Weights of a small rotation predictor.
Data: trained on rendered scenes of toy objects such as cars, trees, mugs and chairs, 38.6 epochs.
Rows from block 2, named by matrix and row number. Rows with one number belong to one neuron. Each number is 128 + 32 x the weight over its row's rms, rounded and kept within 0 to 255. All counts start at 0. Numbers have three digits each. After the name is the row's rms in percent of the matrix's.
# fc1: MLP up (model.blocks.2.mlp.fc1.weight, 384x192), inputs 96-191
# fc2: MLP down (model.blocks.2.mlp.fc2.weight, 192x384, transposed), outputs 96-191
fc1.299 146:153133180112040158163119118117170126102174114149107139128087172135141113097106139121109072082105080151108082137184148096154150144111119172144129167163210133173083165124076091188062146162188138109175114129132172152127109053096160086131143108080106134113113115166178114150108049075133112133
fc1.300 095:140112164069120066110164092135108144102120107180159125151126158121093086155134154181142111103115158094143144120134076132132123147132079133164111131159135142157105149074089150107139129137092107190116147186157099114124157070133146130180117147104079088059088178142113156118123104149134102182
fc1.301 111:133070171124159103153096081141042148119101137119197120118142175107129073158154101149083136152144101172098122109145204170180084163145128114130077138143136106113127134062127118214132111079109099124150070164110134091094118142125123170175150138210076104122156129082168093163045093139123171108
fc1.302 123:089148200105165121139147130133065114169164140129157120127139132112113155134164138116105081056076125118139111107130047140141148137133159183120161153090122177130075130124081123138161144082154172148160114076099137086163068121091111144106113062132071126108096123140128150153151146155104119115
fc1.303 108:152100128157123183107179120062096102168162049165172100074155177110171112166165083175157083126133116177133090139202207117153112163081100151142152076100114123094111170142126183064114131153113092158146154127174178124081142111126167118160175159117098110127150158127079147098081090119134105096
fc1.304 128:106105184190161105130138173114089063095166130129107099111117096133074097094153133121118127143105092189089092157152173105180116145124161106144128138109106119114078120100110151153099130131126157133139106132130174155124116138131112135166116160128121210122125087154123150137083131135173119152
fc1.305 046:130141093111155127101191125133126161111168114113149137160126093147157155126138087109158115132181205087123140128119186120122111181149122048181076127162133113135138153092165118114096119120075159173127193099167087137151138067097096114110147127053072151114077172132117162166093101132140149133
fc1.306 130:168128171203098178155102111095177133100118140116136139090115152149140123133063117245104120139162149164160149143130169149125109171117083115094175119196102090167090089123131139116163095163064120157104142154106078122156114093143119115122209147167070162064133138111218106160040139107138179080
fc1.307 040:129116147158134128141125144167106162169128083166133079118138186137072151188150159177129137120125103187143180113142115123140117148136131139094099179128145177149131125056140145115207122063136133176085138156114089110083126140086124105169138176117058091126098113091083125116098109079168153129
fc1.308 045:182096126151112094122119169143144081077161120082152128133150118140154093099096126138150107174113124185142132090161095144105044188159106118132136100151143125058126098140175131150164108153086094122113143129074120100062095097146156155184125134170138086077089111099178167168118116130050160145
fc1.309 091:126099124139177164168102126108149131154082142105086153105123153130063138121067109115089134081194129165133119144178121071104118161157134164162121097154109116093092124171122170153107117157178094118117073190153065151121104101134090168162095078126129112127122104148182095103112154121142119142
fc1.310 160:129095121086106105129117102157070119147059153137140174117107142141140123167156166105134132134086146147134219137137131147106136134178190125138162147079086089089177188162092104134092136132190140081136149081137100127058082096121116134124068098135144141202166123142135132168133114176106157150
fc1.311 087:179167153086119094107106095137118163141067110147132180124119118185112154141117116129106128079132183152090202095141209164088095126141139144109087171079117089116123148095157108148080150110151135150106069108183079127179162146135103098100090123161128127081144092158097158158097104083141100116
fc1.312 127:159091151110065096122113120170159117141132135057109146155119104194125077126123114104184126144130214139175124109104110175134117133121114091229089084142169111143103143191099153143138129146140118088071140119105118103090169153186104148088079120113158125140145119169166149113088160136133125167
fc1.313 112:159108133132104163091114150133133175153125101097115098170112146130120126144145151151085100113155122177111118130141085154140120046146118161102157161115155141135164077135122138138139134136087116137076116048140095129123051150061118174136180162079108131177137091105107153118138128149084090118
fc2.299 130:153126080102128092065140103163152117142147144105162168085174155148117072147157128121152158138160122049159138161078103072130092098143105137129099132168179179147093150122138100107161158059102110140159118106202112092165123177151071093164204158158086056123113150102115174118158138143073179089
fc2.300 108:148169139107118153177148102118131099092068094088177135133147096163101161104139141163136092166148081104074127127102134116129123063092109119061082147128189151137125108119081121155170127208087134129138113143076168129170162150117163102114108147135160154115095161141071153145155087128167104117
fc2.301 104:142102106156189134124163133161154104156108088079158154127066100180101131137094126120192153092130125142127145160152156135129149133076087130115175176125159127136126101179132064116131136159138180164064179166096069084131117100126131091082147106148137202155100101089072109128157150114173121089
fc2.302 133:156145172143125185058134134142152108109130121145080172131066156156127086138157165158098113127103043086110092147116166131184136117090147088126154104124113153122172112108156134129125114158175075142085071122157115102149097100114099143115121095126103119074137127165090116127147176100130202152
fc2.303 120:122171143113112138153134093136123168075117150163114132118156149148111150118167145093123063174085127103181152113119094109155158147165132185138095102118046117096088130182182101119166166131137101123076144179128104149132122085114134147098125175154206121132162152094151132132112170188185096115
fc2.304 127:104154106151160147120085147125148091131183079108142114225086098108130125149081081183138098120118135107151093106129074118131177178183088144078140118156112130137129120135184077116157130179108142096086124194135122129132149101184135100117098142143092091098067108057050098105077119118063168142
fc2.305 048:181149069105097125140147109117201088141130111098153120196157103123079086116129142143120091103151092125082128086085150126161132088077120149094128116093146111133114091128060144142126146119164083146153162108094138156094126119128135162165113107131074119202151099113113139145124126174191075133
fc2.306 131:092130180165119121108156181119162129160087197122206134124115134109102154170134136149114164110128104126171047125135141110153109156179136115182167123130070104131127116139074116119102115141072139105135136191160183143083111097175150153129144091051147160150124140163048097146108119145223122181
fc2.307 046:135138116109172119118112157147138123103105150115090157135122071101177153098113055115113136092128132102125130111088177202119139168098049192155106138122123119171148143183088059129128153107150206125101124122112156084127239138129110124166173094109170126146113127187147122151116145104160111129
fc2.308 053:154155119097197175091122152193136174119094159115113128060086132142140182114104058140103157146126059147162138084085141105148167054071094154099138143094121115102078126089099092189118063107175147123085136154091068157144111124138133113151165126121089128125147112080189140113141165110171157134
fc2.309 089:128173142136135125130163178093105105126139126111109090134143170176085192089118117133149122097137147093097173146098066154159101137113124117099164136110099086077096166143142103119245123163190116112085153125119118144117130110138173041116129106055093156137109101085115120124072117111160171113
fc2.310 139:092162129106124146129119099140057095157057161140100093117139080098141187084165104086141124133019094112154127073165095090122132131090120127075148132109167123134157164144192113145111133097148164119161138169113173136095074098123085184081101131069093126082196116146099165127144158104162129090
fc2.311 080:139117073150145110151150153135165123084169128100143161157089112098115138109107155097099174186177121131134095115127161163119158163162100113122102199121153140147111159106125086142146174210146065138101094102105166141169162114121121167149156096123139134095198112138112084134103217122138136132
fc2.312 135:136197136121117112147088105146106128151153098171160102109147131144196073130176151149105103125147046085126133100157123120091211115120069186068113152116148132134124157153137089133135145128163182113122088108132133152152115156123122124186100137130116156138105062085175165117079104083148123104
fc2.313 115:081130101073089154114183111136122095129161118155066135128136171114097138143131117187133167114098119109133100099159130131117150140085130154076147172174171134136135132153168057114117151124133109104165124149147072049147118116120106101122148152168144179115154103126118090061104153076033071055